From a checkpoint of a small image captioner: decoder activation gelu.
Rows from block 12 of the image encoder of a small image captioner, named by matrix and row number. Rows with one number belong to one channel. Each number is 500 + 25 x the weight over its row's rms, rounded and kept within 0 to 999. All counts start at 0. Numbers have three digits each. After the name is the row's rms in percent of the matrix's.
Before each channel's rows are labels from the 100 images, of 14976, where the channel reaches its highest value: "responds to" is what is common among them. Only what is clearly more common there than usual is listed. The data: drawn branching plants.
# convs1: grouped (16 groups) 3x3 conv, stride 2 (encoder.blocks.12.convs.1.weight, 320x20x3x3, each kernel summed), inputs within the group 0-19
# convs2: expand pointwise conv (encoder.blocks.12.convs.2.weight, 640x320x1x1, transposed), outputs 0-127

responds to: drooping; two-way forks
convs1.121 085:472511494508471493475490500501515457528507445548472481497478
convs2.121 121:482512460509501492535497499535488495488505503475452511518506495512491506502501491480486537486529480470529542511478468525489496567492490507505487441470498516510466480506482483522484469495501497541460513529499493500498527487501510516434513485515480498481501455539497513532525506466510515488540474464509526520477506481537511501524526485507502486498513531499473498506488442499491454471499

responds to: two-way forks; pink blossoms
convs1.225 041:522497441547484467496489526513514517517518480515471471520490
convs2.225 096:516523521491495506492500479499479506501500501507494498506651452508516510498497503412445502486500509524471534442458524518512513471503517533497515483441506514486478521490486498504478505508500506484541509494495465492515517494524497499539522502498485528542505490547485491556518481503480514498521503489470521543523500484503514608540493522564504498497520488509468494468456450509488476554501

responds to: leaning right; pink blossoms
convs1.122 098:478471489550529468516501486487455477485523490460503481477491
convs2.122 109:508460497484499500482477488541486501444503459545501510528494536518489476484499485503489496518514534547468469522461534515491495465531468500484513458507496510495463523478502499497537401519493518509479512516501529505513472577491497504490496504513548485479510515549515495456524488565513507503494455495502503528470440466543501499523516558506498499508503472511462480462455512499506441487509

responds to: pink blossoms
convs1.229 151:508509515462515507535524519515496476467470487496491497429517
convs2.229 106:486468530509491505502483502468501476524504471507507523484494526507567531456501492483524494448491517492402501481466546451489506504538460514509514520502493484504462484547485519523482476505496494508476467454501491449501445537502515421546491488521503504516501537512518474524502507498476506492531489488513499477493489523523492494549529527481502508489472473515468486497503552492533485506488

responds to: drooping
convs1.39 189:491463496479491547503503500508470497543484494493565520486482
convs2.39 116:545527497539484510517526491512484495469506480504534529500498474515490509479504484464484509465488500479455488492517504472494499483512545485509502516498505502559485445488477515522491479545505493540466471547503515474496559474496472498495481517485498516549501523528491524491491530490506489477509470489488512479547492521491498505452484521487496513502520546496499490513460531491484477429497

responds to: spreading; two-way forks
convs1.79 126:573490489500522483469478472532489489497518480489516490476527
convs2.79 099:457505506438484511510517536476495500499507481495513497491503515510482507478509505498537493506441532532483539530492496434506502464415534531447508523489501522515474514552499516430499531496493521486499515467490518470507497462492504503483506526509470491518501553487529511492467485475494493502489538475493521485488488518528510497529482506496506479478440559492513463506495516520511449535481

responds to: leaning right; leaning left
convs1.40 097:480421521486516535475528499490502468485491510486492510481505
convs2.40 116:463535487519514498478516505477492502532493478490504520483502542497487501536500507533461489426533492495490499488509461467498493494474509511512499507491499484431466529530507498475479490524501524449483518523500491514501457523497492480537503519490515485504508553460521507441521496457490496515518506491490494498487471557543504497510528504532502495483503525507487539496411559497484455504511

responds to: drooping; two-way forks
convs1.292 124:485505501493571472500486484494490475490451486492522489504458
convs2.292 113:506553493516502511519493504497512499513494455514476511493487519480499505449492484515490502556507497501515521511526495510507494533522495462493499462503495499476475488471495503507490511515501479526485517492510505519527511479500539486541482520485483516452489470480493488499486496470486480482532501496503502524458489477476502510565459521478502559516542495504509493453503469478539478509511

responds to: two-way forks; leaning left
convs1.134 120:498449490552472459501519500504452501474508507504517529502496
convs2.134 106:483509559510519509417500470463519497497507551470436498486494459512514476476502471501508477509486527471442534455471530458479499514500484542493494482464506512525499506510507500550516471522492506534508483540502485464503528515507508563580533548491506467502480496483497510495455503524536505476524514499508557511455487511523508494509501500481501473499525462491522485508539546490517506461503

responds to: pink blossoms; two-way forks
convs1.233 117:514506512494529499512493500486474417478464485493471515511493
convs2.233 108:534466522515500503559499555501540500538505496486500519548522567496485509509497493494478499509494483489514505496485545495492505489499427497503503502453499498544483478493516471472496487489512483520522495495499490475525523502490544526529484502486481552483507550537471510501509506515503505503507447535528487498497461492494480505471508491510505508500460480508531513518460535478489477421531

responds to: two-way forks; spreading; narrow
convs1.83 095:500503493535506476515484466504505452492516484476470433493489
convs2.83 103:510548474547500494555493493496488516495496504441512518455511503503520527531500513522525489503468585490443499542467501511497501471496564496487499547467502490514526483482520486545513533508494514527461533458502492493474500516518515510505480509493515499518493551490501493502482524486533497487495482453492485505484488531555504500459497507504505543509450560528530508463546491503474495451515

responds to: leaning left; two-way forks
convs1.22 100:497511525508515531473474457516474544462485489532525480505525
convs2.22 109:516487518501496483532524507494494495528496512464532470528512462494469525493500501488528546472472495451532519507499514517511506509491536506508525499482502510442482516527512494475502496474509516524558518498497473511514504556493487497473477492527507511481504502486484527573488511535524493530540533490507501537516505506467494485565423471484501529487515515495503548523502500499558474478484

responds to: wide; three-way forks
convs1.166 135:521484517521516493521563448485495485508493484495536518465494
convs2.166 113:466478531484495498518510529533483509498508512495518473476519454519517494554498500504507476499522496490493531534485506453492498480520491509519514512517501492483507516490479487505488500568486499513509521516513503508488490475503512504513484490500521468480493468552506476483467525494487479492452487533494497494547468495480499501495449505462499450510501545510501517502557492498490492476491

responds to: pink blossoms; two-way forks; leaning right
convs1.152 075:485525495493452498558472550490491484503495479495515508508462
convs2.152 102:534449532520462506506467503515488487521496515448530494490496541486493523486494512506475525460486548517499524491520463462482507502476524515508507473493500487483526499497492527547487541537521540501536536521503455510513533541505496502510492454482492452473505526453495492468473571516501510493513534511486516524505428483497502487489477499557498507518490520513559516550537533515501482498555

responds to: two-way forks; narrow; red berries
convs1.297 142:494502511504489447520510463541492477492446517512467495490524
convs2.297 108:485502542471499488560523457466503518476506482502542477556493523486516534520505533502518521544507544498513501506528475452503501457490537463525504523527500496536456514516522492525472482534508499456486521428519484493530481525506493492481509486512496469501504520514466487504466512539489490503516504492517512524459513475496489485528542487485505527497506473506488495473511496495546473514527

responds to: white flowers; narrow
convs1.263 126:473475516491490481510506510453533480516482458477554519484493
convs2.263 106:463484483501494511445541460510498491532506507520521487485507533504496485519493540499460478506468439508470519504498503514535508502495504511558486493474502493521466493515523515494526506491512503479537523444510522511460516555500526509489502498508511463547492545464496501536462515498454490520490494503476500499541480477524520504500528513465503481520481439515526499488527459504517497495490

responds to: white flowers; two-way forks; narrow
convs1.141 086:480483493511491525462520458500524489469519565495488496480478
convs2.141 101:510541462503508479529494548519484513458508502493426495522448499477485481507498448530475499495478497517460508499506480526495503492557505521516505512490515496455548454480513493502497482537488486431511505517489467504507496472493508467494496465484468489521492528461527487501477486487501505488523507480486506521502510509565492489470542529526496514504514495502477493468517483505490496507516

responds to: white flowers; two-way forks; narrow
convs1.162 111:560506502499484492468481565485501505511509491528463504502488
convs2.162 110:459493463505469502474482504494503494501500458520486516453481450523500482466500518491469485449500545460542507492503513502525494537511520500519494515487495510544485501519502502516498497539503424516521479506489503488514464488508496480454479518489505506562491526484491503511536490487482491509502487536495506504524453534462504501483550484516500527489493474501539468505555506490517522413500

responds to: narrow; two-way forks; red berries
convs1.87 094:480500494527510499551485536488500549478546473506523498518517
convs2.87 111:502564461516496502546528494525481502495499519473479527479502496504541522523501503474540533509486491568453481508513552508490495473452493487533484452489496504514490496496514486541537552484509494523508523480493458466497475510503502617423510493505500514465500484495497485510523523521522483520540483522490481554505541498435476507505515548489504487510513438520475519504547489487527482519524

responds to: bare; leaning right
convs1.86 138:496456495504480484502513549503469484504509484512489568492526
convs2.86 108:518476521517497493440493488515492515542500538540465525494500539485493462475490492511515511465496502470494486472510483506468497514539451471482461489482505501485533513480498497536500526459490494506505493492486505486488515477514498462539492502503476473438508469509494474460465484462466512491502502577499535441492519502523497493531383467456496490493489529523482504473507532500485498461514

responds to: drooping; two-way forks
convs1.63 151:455490495486494529482549499513503506533473542495518489549493
convs2.63 117:487507483513512489444529544502474505495504511510518532469492535469486511495491513526516466456490462439543506483464489494508504587471494442484522474504498511469533532540494521509492543532507515571504475497511509511528519504496511525481493546483509489509492443571542518463523514475482489495493524474497512521511493487524495497485487510516498515497545423504478469484521569496526512506506

responds to: leaning right; two-way forks
convs1.262 121:528502493485487506527493478514487484484484502500468529503583
convs2.262 102:523494494470479491469534519498494488541506475541519510490515526494501486481496493515444482494518501486500542508552467477509498482536521481501511422503497504533473507479483517557514560480499492450492469487499513571498449490498476528473508493503496489500495483488502518545509476538510519494432522540498482564462549474485518491472495483471500491471520506490519495504506487511497505490554

responds to: narrow; two-way forks; bare
convs1.84 099:482465488490482475535516546491536484488492552523526496520506
convs2.84 104:509502477488489504515525526470478513492501481530523539520485568490430491541499479486496497468505455514483493532481515515502507545497502479473509496517497483494488480468502471523472532561492501506494504532507468512484467473500490504528494468490505461467486519485494476491468478534537513523484469517498513508491434504463542499492485528537498557522490472478529453481510526513511528560484

responds to: wide; leaning right; pink blossoms
convs1.178 130:436478495509483508505538468522501504481470489490536505493540
convs2.178 104:441545519506499484526468517500489507519499494479458522495521496478499471510500502475489517511514457516540511482497512453525500501523511482509490538541497496457471481537492497515480512483493487464491545483509508526515471508501445532581504495486499513447497550487487510508524492464550476465504504434518471491495506471464474503515483451470508519480482501494487478486469459495456504526534

responds to: white flowers; two-way forks; narrow
convs1.173 109:504479485483479501455443496475494468473472492476465504520520
convs2.173 101:467473453512507478501496488490507492488483500519498524466531564518519496499499498488539502520554456451486539486511527530505502471481505459483490524453503511497510521557501473493552465543502519513473504534496502467493510484510484517499512481501476497490488516490489498493521507500486496518459443476496505497437496497505496494485554487486499475500461493502485519469518497487490489460475

responds to: spreading; two-way forks
convs1.274 040:520482445462487500486478512492508454518484486479520547515503
convs2.274 098:557539523513518498485520563507519503512506588511481477455508502503480499481500526494478492500463482481486491488512519499479502462487506461503497542517507496460526489497489476560518534468491532514545467544504505482490515477509520476531508487502487527504491513473482514454530533451531515511556516493512506491497490537445495495495481499499502489502476424492492487514479541502523459465571

responds to: bare; two-way forks; leaning right
convs1.238 162:497493476515523495480469514492477480477470494504496475421486
convs2.238 121:476515499496508496506524491515536505541498498497520491475496523508526519509498506504566478529463508475497516472515514492491501478519454532507511475488498513471530528506519506543494490484502487504513526500507529512473512478495500533489508492487488479471496515520492497518427516504456479510502500518499502497467481482501514495541407511501501518501525505483524515512434497500521473474536

responds to: leaning left; two-way forks
convs1.167 171:469492476476494492514454446508483531546482521494526500503509
convs2.167 120:474447506535499498559545570527497496461500514517522500497490476503502503494500492496514525486519503498502525494490527433488501484468506510509481452467503509492501486500515517568502498459500502529492484462515521495516509489504489520516509477489510530473499508481516471489419469474494471499476520508501453526479480491536500510503551549531502512503484492520529514457453552492465496469476

responds to: two-way forks; white flowers; spreading
convs1.129 111:468523495499466457531505490497455516445511487487507520505474
convs2.129 110:502463530520499494494500480537521482501495431535494485512503445492491476525498511503506497512509488532427514532489478567471497475423458506506499460547501498516522511506501469443464523498489518510511448493495496541505537503492505449547496493487487513478495513494502484470479464521449501525520529523496520518450447504480497478506434467525507515489487488484501530542536473502490542471490

responds to: two-way forks; drooping
convs1.78 132:469479487504494531491529509506497492551495553480501500539462
convs2.78 122:519500489494475500515485551493517503485496495468491504508506503517482493550503497491502450522523481444500487533489475470487497612472512557533484540499500516467474508531506455515498466530502485521524528482497480434509473509501531551437511505506467477513504473566501508491533508497486480466497558513503506507495448481513504486525537494497498483515468484494483521457499519509510457412518

responds to: leaning right; two-way forks
convs1.124 132:487463513531479448521494515492462531497502509484477529511459
convs2.124 111:492493421498528503454458515460489492466500523514482519544500510512496475500494489492501495504521511509510466483511481500508498468442580516494508517526498532488472502497503521536516486507504503522463525559498477536502472511485458460506510506483511481460507524501488506507510490494579496497461499496527513488468486501512505499539471490450507459501493528511476453521484550508483520492479

responds to: wide; three-way forks
convs1.293 118:528502494520498520467503572481470509495500485507497507509447
convs2.293 115:549450478503504510515471546499519501471506526519520488517504521508503511477504509526534518405502536522525537507466509500498495486534520536512486517551501502470502512529496518467514474464495490477617508454518482488448500489494499486562515520489499481466494522502487492464502497517497502506548519528502503558575503507565490512524499513468510522508441498500518452543448522500521492505484

responds to: spreading; two-way forks
convs1.261 076:526495525488512481529498495485524482492474449483553473471523
convs2.261 102:567553478504476492465486519485508495519489495521455506553518492526423483469500479537445486533477495466510429481478523527511497488485501482513502517525504504488456513516485522516499462557496481513490495474502496469498491513501495437547500487502497501511498465534505537438493493473445512532570484494500464495506537513507472514569478461490503525508482523505532456550476519508468506532487

responds to: leaning left; two-way forks
convs1.52 099:542561476499474464501501493513516544511509507507510463508491
convs2.52 121:535544508527491507477460579493500505454497526550512498508505482503528516485502482488471506502546522477510488513497472528476498472524470458501505502524498498438506514501465481519488511481496474513523546548509499503492522508488511500485487480499553507467494578501518483493472482520548501474503519515487507475542516565562496501493521543523502528518472481512469516516492561510554444525502

responds to: pink blossoms; two-way forks
convs1.208 104:485469509434495487473488480472521478489499544486531488485494
convs2.208 095:514499538493504525482483467486497503548505533490530449519502513506511508498498512540524526510470467535431500492514497504493491523486498504507509563482492509491554516490519488543521478493511458509532504533494478506478463517439491546469501490486500510490504503529507472483526502510523492464493549529503520492484519510560520467494553572501500472496499491517449465537466468507475512499500

responds to: pink blossoms; two-way forks
convs1.17 060:498451497507468464487497476498446485485506457506504473486528
convs2.17 095:494526471509500495488497465486507493441489513491526496525514481529517501450507491498577523553490471522532468497506548442504499533478485508524529551467499516509503527440521511495520495505510492490529505521529512561490546475500526484474488499501516496474504467545515501506510428519479471472545517498489498514516474458473505506505523498412500497521494548498493451511506516499499489460503

responds to: narrow; two-way forks
convs1.23 151:487506536498534514498484479470494496433486498515475547518501
convs2.23 114:498506499515499494461481488486491490443503494480547489477476531502512485497492492475531474479499553582540520499480511471509500494481516499493521485482497498531513497467493493596472546525501501434471504510508512477492478563490490528503479516530473487571505530505514478502521510518479530499503526502488483490479527523456484501479460513530501562499460479507513414515503505490547483576469

responds to: drooping; two-way forks
convs1.126 102:489473442487469517505514473504433495511514488490485486478498
convs2.126 101:522472450504502493517467529461506502553500498476536511473518505485471501474496475494525471515489502507497528490494539496499501540509527527513483483486507491433478504478480458547457527503484521444533485496481487515534493521517462422550495509523541480526502571508519486502503512483481509486500546571534496521453450517559504487516483421480497508491487576499513538525487505500518490488488

responds to: leaning left; two-way forks
convs1.57 148:486529525502454542494491488527489502484485452491517500551511
convs2.57 109:543505460528490504547506513505491501493495522504527476417504504500507514526503488509482490516511491455509545520494494500500506472488564490492509473468501490446537492482515518479498489508507500475535477580498517495484506587489517471500482462512477504520500477474505489518493470501482504501489505475501517514520529462473494506461508485450497508497507489517492559506501502492471496504510

responds to: wide
convs1.286 130:516513478518480533513495581504478508499498488509500495508454
convs2.286 110:489526503492502492470543487472512504514502491468481522501529495508487522504505587511518482502514535503482477482484475483481501478480503516511496556505504499532475508469475493551466516457500495510513472523496497490484458489500535473499493499495512493514501484472495510447479507524496505482523502461487518470472462493488504508530485481530497496506513524510561522478477537476454473442521

responds to: leaning right; two-way forks
convs1.132 109:497461488559547544484504496495496540484492508502529505497507
convs2.132 110:487438500483514499486514464537503495549500482513525516484508509485496478531504525511507492451515465521539505493515492466543494500507507528486497550532507497489533562533508511510504503476506506493512538513507480466511490500502503454476524531517453497525511500459525492493504484488482521526536467462503489507440508574488506486458525537505499540495462477497482476473462559487515512507494

responds to: pink blossoms; two-way forks; spreading
convs1.209 068:520488475464492513502520483472476424496501532490517482488502
convs2.209 102:561509548505473509516537522488471485548494479502526491520509515501516519469506504493502509509504468492535449481510506504489496478489492498515502503537495498511507486508508465501496480478487478497482491493483435495488471494509505499454508497509463520463500537467488483464516498523477499513512507578509493481508525480451492516475480525500504494495476517497404497555471513481520489499495

responds to: wide; three-way forks
convs1.287 085:466483527482533524471506552491494516488514488466499466486462
convs2.287 116:560497505508507494500428490525482501519505496485504491509495455502507496485497488499463521481521534487529473477493459497484501492483507460495507442484502506455487499485501502469477462527489507537496489551512522551529484500500507425489471502508502504518511484485493503445452461502533503498510490538498492502578540500554508510523468493545504493493506497504519470499504543515485539490493

responds to: narrow; two-way forks
convs1.30 133:503542512502513477504489489455488493450540496542481504532499
convs2.30 113:476481450492491489460483481519495496510494487468512510455487491511517526508503482499500506513481502543527479505496463500473502480491510469506481512529495491480478520482501506524486536516494504508463518506500513541488500477507548473536513494502481491490514510477523489536493489520497480493491515545500491482460475585511497528505531507531499506511510534502490529458471482480478480540497

responds to: two-way forks; leaning right; pink blossoms
convs1.11 078:522459486479462511498545487510466494439509499495497472492503
convs2.11 099:504555536517522485472494470509510487504500481475504513484526516500501511529502555504522459472467526476494509490527475464497493523496456524506492501470491490520518483471494478494494522492488502470499477446500455457501547533509502525523505478499525429520494571466481500463450504503514470524441457528497542511453496496527497504517410495536500472504498520476462552485480518509520497471515

responds to: narrow; two-way forks; autumn leaves
convs1.89 087:539539475524473498478500466479509541487510500512519499448512
convs2.89 102:516474495528497513419541466501500490501487416518516500488501507484457513538503486503499536517513517519533481500532491468520497502516518482497498500487504477514507467502489488496499488474497529521480460533492497543487547506502506497565509518478479489511501572487507467529513516491532520520504512493506511502456471489536498514490406461507496476517541500486455515492515495498530523469490

responds to: leaning left; two-way forks
convs1.66 154:483478490496500473511560502525509506550495485484493485556492
convs2.66 111:541501499480510512492513530505467500510505481517540517503499496519492529459507506500526505515498508447590468468449523532485495508490500487500486425490507512512508503518490479504513478485497485501528500533507484522471524520513489458507512486500473499445494513523477520469536489533531523487536473444491495555510515533493501494605498519471501516510509516512537456514521496484499480482527

responds to: narrow; two-way forks
convs1.27 146:506488537490514481528504513476502511495517501557478559493468
convs2.27 111:492484444516489504533521488529493507472493489455564492466507476504457505530500522491490494540511473517498478487513495508536501527502452504500487533534508490507536520527518491591506520526498521487510507473496531560524477526498495484505513535524524533562503511541495479469537516527571526506505465481504525580526495472486492519526476494494499489486491534516494556537519543486493542473468

responds to: red berries
convs1.191 068:501520541491473478481467532459509499530489505482447523495492
convs2.191 098:595498510528525502440528536519502487487502483557520521466501540515514513511506444498491498512493475480492510518557485472492495456484504534483496469477500507531464507504500509487514499497498500524488465459495477548447493538515547515561497534485513489512494540480487534523522496469508482492516492467500523498493549444414512508459470555471492447474490482488502510461526497526489495538490

responds to: red berries; two-way forks; narrow
convs1.165 082:504444500480493494492463483496495526541479482481512492556517
convs2.165 101:470489511521530534507468507542510490517484592465502540502502522513565524494497500520499484512498494487496513508515519461516490476472435496491485499522495491537497496531501487432530462458499484516516441457517488533477534525478504505524512491495467480494502509546477503478486477497527492495497565529490523506515510462551505498485514526496509486506501533486477515493548485502490485476525

responds to: leaning left; two-way forks
convs1.45 128:545559490479480483506498502492545542507488463505502507496487
convs2.45 120:523463502520510482491525494496489513523500489534563494514498503539539513537494499489515508529506498458501478507489516510498503482519451461496500511515497512397528490501511491530500491478513516493567461511502495478503498430500466494539517495497528484460488557498528504489563480574539516478480533513502499517542516469513494500524472551501506494490491497496459470491470513487582509471505

responds to: pink blossoms
convs1.189 096:501480486496480511489498484570462498464506482519500501501449
convs2.189 098:513509525528526507506522467492486504433507550498460494495499483501493483503508524529476528460481482524494459468544553516503491485501475489515495480550496508516561484503500485477521407522476496506516509469497475525489488480513473440462496463499525510475494481478495526494540492511504507478505542489488476505471526488483508495433532485483510475528462483495480544463422533516502482503491

responds to: spreading
convs1.75 109:548496514492496481510459486527490502485495446520514522452486
convs2.75 104:521491464517510506511496491502503501472503497534499477478496497499478504533497498480496485475495530539449542502478495469482497501566527487503515512532498531513510470507530506476499574544503492517488505487483502507458461520503567528475493443501500521482507514486486494513442474486421515523528489466481526543535527469452509498511469485521500536514495485515498542467539547502476476510475

responds to: bare; autumn leaves
convs1.92 099:484507490480460491499506510514547441490476533516510530476519
convs2.92 105:496482502494528513482547504496525498453491468519487512523503511516454491538493497495495527539503501540530492510526449469510497523489471479494505556532502486472520477515501506504499585489493473551431502542514505497492503490499550500514496525486517524472500472461485525475485496508466515509503517541506493484486448447475503500475558463511490533505488460487509478465481468480506474532485

responds to: red berries
convs1.318 084:509512473516488474505503516519563472502521538549506486486484
convs2.318 098:471502529478509496513509476509508493465501461517545500496475511492520511517506509515538531468534460526461476475536496434514513474509462520485486465497504510535534533476495473487504531512498478484482508519513517481512482487465460480484539516494516535484486525535535471488522518524517491474465498485491483496514437493518511485506479508509501489510493497485548443511486494495432526538514

responds to: leaning left; two-way forks; bare
convs1.104 122:508527489457501502488500485491480511489458489513493421517491
convs2.104 112:514555503482484499516482527476514492505500532526468490554501467487517498493504471514518486524513474519513506498479507597498511504542494481515518456461499490485460512502499483435490558495501525506517523512492507472488527482490504508517521503485500493521500493495504489516524477481518514498506510477510517542506485500542499498505505525508493459503494495490548478554511458491489517525475

responds to: wide; three-way forks
convs1.280 115:513505465499509516521503578515533514498513497498511512510453
convs2.280 115:520491487468508485506514497518505499470499491510502505465497469488491484490495471517486487480506491548516527495502490520492509454490515529485500493520501502472463499513492494449489525492497503529473493484502534472502553452503468495525514484477485499500503482482486522491438494494489481515512515522496504497487470515562504505461529554483505514505510459494521501521438535512485480499506

responds to: leaning left; two-way forks
convs1.107 055:509482457572508497513511488472473516509493473523516529505488
convs2.107 102:507495497481485494474506496510505498556501522486480504495495525472470516455497487518471523530497540536528488490518485456475499528462552535499490527457505513496468479425487484538532526523503496498488491519495477532556501525500549540515494510501502496560504479482509485502508473498463517518502497460477490508519490499493491484504520423505500493529509560502502551442533519501558511528463

responds to: two-way forks; drooping; leaning left
convs1.65 095:465490487482502535498551505466500511478494458501514508553484
convs2.65 115:521526504543496506522496512495516497491496492481518515476505497497488517465497480497475534480517496488470503466474515532503504528503543461519512394469505503531526532501485498478510435426495519501498541482506529448502517533506512498406538510483476501464507464578477507467481488527489504491505466504508512526522450545540507499517452511533503428494502481499505554498541499494509526495500

responds to: wide
convs1.232 086:521497559541508481512472479510482499544501478475491532494524
convs2.232 105:467538511498522494493472532506472502494497448505458459498497479496497523489508481526518493561499510428526558491524562532488502514483550498522510525498504494483470517467497508491476498550503539525496507462515473531533492473503552465490475496494508516518506537510481493479504495514495505494477480519503528523499435487491503506500472556500502530491497498520531543513534509537513520535558

responds to: spreading; two-way forks
convs1.284 174:469500506495454476510483473534548510516535526503479508517534
convs2.284 109:496561533491483525521488530482503511535501484495485549468518531501539497475498492478531514488504543564531493499492496421489504440586491469492483567458503516499510500500511490528476464446490512535527517474495523535541474500500482500513496497484509511510495524460480469505502488497466468525524467519496484469497531510498501492515496490494506508494495553480503511523486450504516481494576

responds to: narrow; two-way forks
convs1.223 160:491496483468501500485436494479505457472488489498491529456477
convs2.223 111:511468490466511496525494496504484491505502517466472487436493498521480491492497488479472497495524450541505502493498539469517493522503495523493505516501494509539516508498489497497469470466509510553513475451501492467519474506493455441582491529510487488457500447528467481545458536516498496496507494482511502521495509519517502502448427524536499507508450432498493484563494518506474516446528

responds to: pink blossoms; leaning right
convs1.158 098:504489490490498519441459522485491497517465458499483471512466
convs2.158 107:507533520490487502442463496476520503520515510498458513472510516465462497451497491515456500499537493469519517517536478507511509473500507503501504509524502505532464510491519484512501446569503483505491475431510478480540516528504523515449498499490489496480510453423484504516499516520466471530503488495516499512527482471496492531503586478474501526500491489503520489488480497499522475493487

responds to: spreading; two-way forks; bare
convs1.18 113:428465511495456518514500483475488472480520485491513488486494
convs2.18 110:507509462471493479506567474508508504493494492511449514492515455500491524474497501471423491530494450532500509529521525481504506458513444570498494473472501523516502500498503470477501516506500497521523503538503498454476518449500549513441483512514488487500499466411512478514448531516510478493497512450510477500472502521493479503492496509480493520478507493514534515468568535481454552585477

responds to: bare; leaning right
convs1.96 159:482469506482496504492508547513425484490503468512508520519518
convs2.96 121:479482473498505500528493487475509498524510479542492489470484485492534502525505496473458531520491446549511468496514479566496497487471502513507499527525502510513481471522495517463524520486500493522524494519506495500493504557496452483520505509486490521468508516490501520507464501533505517495537487517499477507472522489488498496559382480491496466492490449505510509539495513495462525467481

responds to: white flowers
convs1.174 052:561502456462526503478458527510507492506496514514468506506501
convs2.174 078:493512522507478517496486507495486499529491447494510506445474497531517487487493512484470514519522537506463517499469493558499495495473484515502489507475497512492449523494542493484491473546498464481499537528527518472529494533468506498509487516501488531517509469492496502499476518505515459494522513463512477477491493457488502454507463530485499473485518544497505472522518506466495476543507

responds to: pink blossoms; two-way forks
convs1.239 134:510506478436526513516490508505485441475473490501501505472479
convs2.239 108:488497508500487504559511482505484499504483536470469475504514467511489502495506506501496505490506487482532500492488529456503506514514496486507526470504504509485459500533519510494506535540503504528524541489500513520461520510502523517524506497492478504523517510481487473492504473474441501493488504479476488481517494520481491511466497512565499493513468504513464513535519490481450510495470

responds to: two-way forks; leaning left; bare
convs1.114 095:490514518436495504486512522539496499494509494564494468499505
convs2.114 104:475461561481494497555508489484499500484505510527451506444509526518517468497504512526513496461488481582450562516559493479500495483524450491500517525511496482502525500475499488593530530506499509477503504484502485488468556488491515509515513516519469504537512477533503514483484518509488498518468491495510483526499525450491492506513528499503501523492477508502531497467502574486516496528530

responds to: wide; three-way forks
convs1.299 122:519502476500486515500487563469452500516521484516506481514456
convs2.299 115:437536505545489485514478524446495506446504493499552511442509473492474517520503511496492474495502496498510499492507543488511497504491510535505491475536502492506502513514501528555500490509497513479486473554513482516484499503497447517503510480495502512518509538515495492461520516519505501474486479490497502464521452570495493495463520469548503500508475412502489511453501475504507477464488

responds to: narrow; two-way forks; white flowers
convs1.180 044:547453529506493455474490476491496476489509540495513469500511
convs2.180 089:477504494535486496516588504477464498516479500498498486474485527491475478490486492499493543516485503547508446494469483448510494505516505507540486474512503505505500494487503503554514568525501514537491509564510477495492519454506484474504482475502460497526500472527519491504558457557546478550498533451516495526463492520486503485500540503475498495513499447478528467495516465503461536488551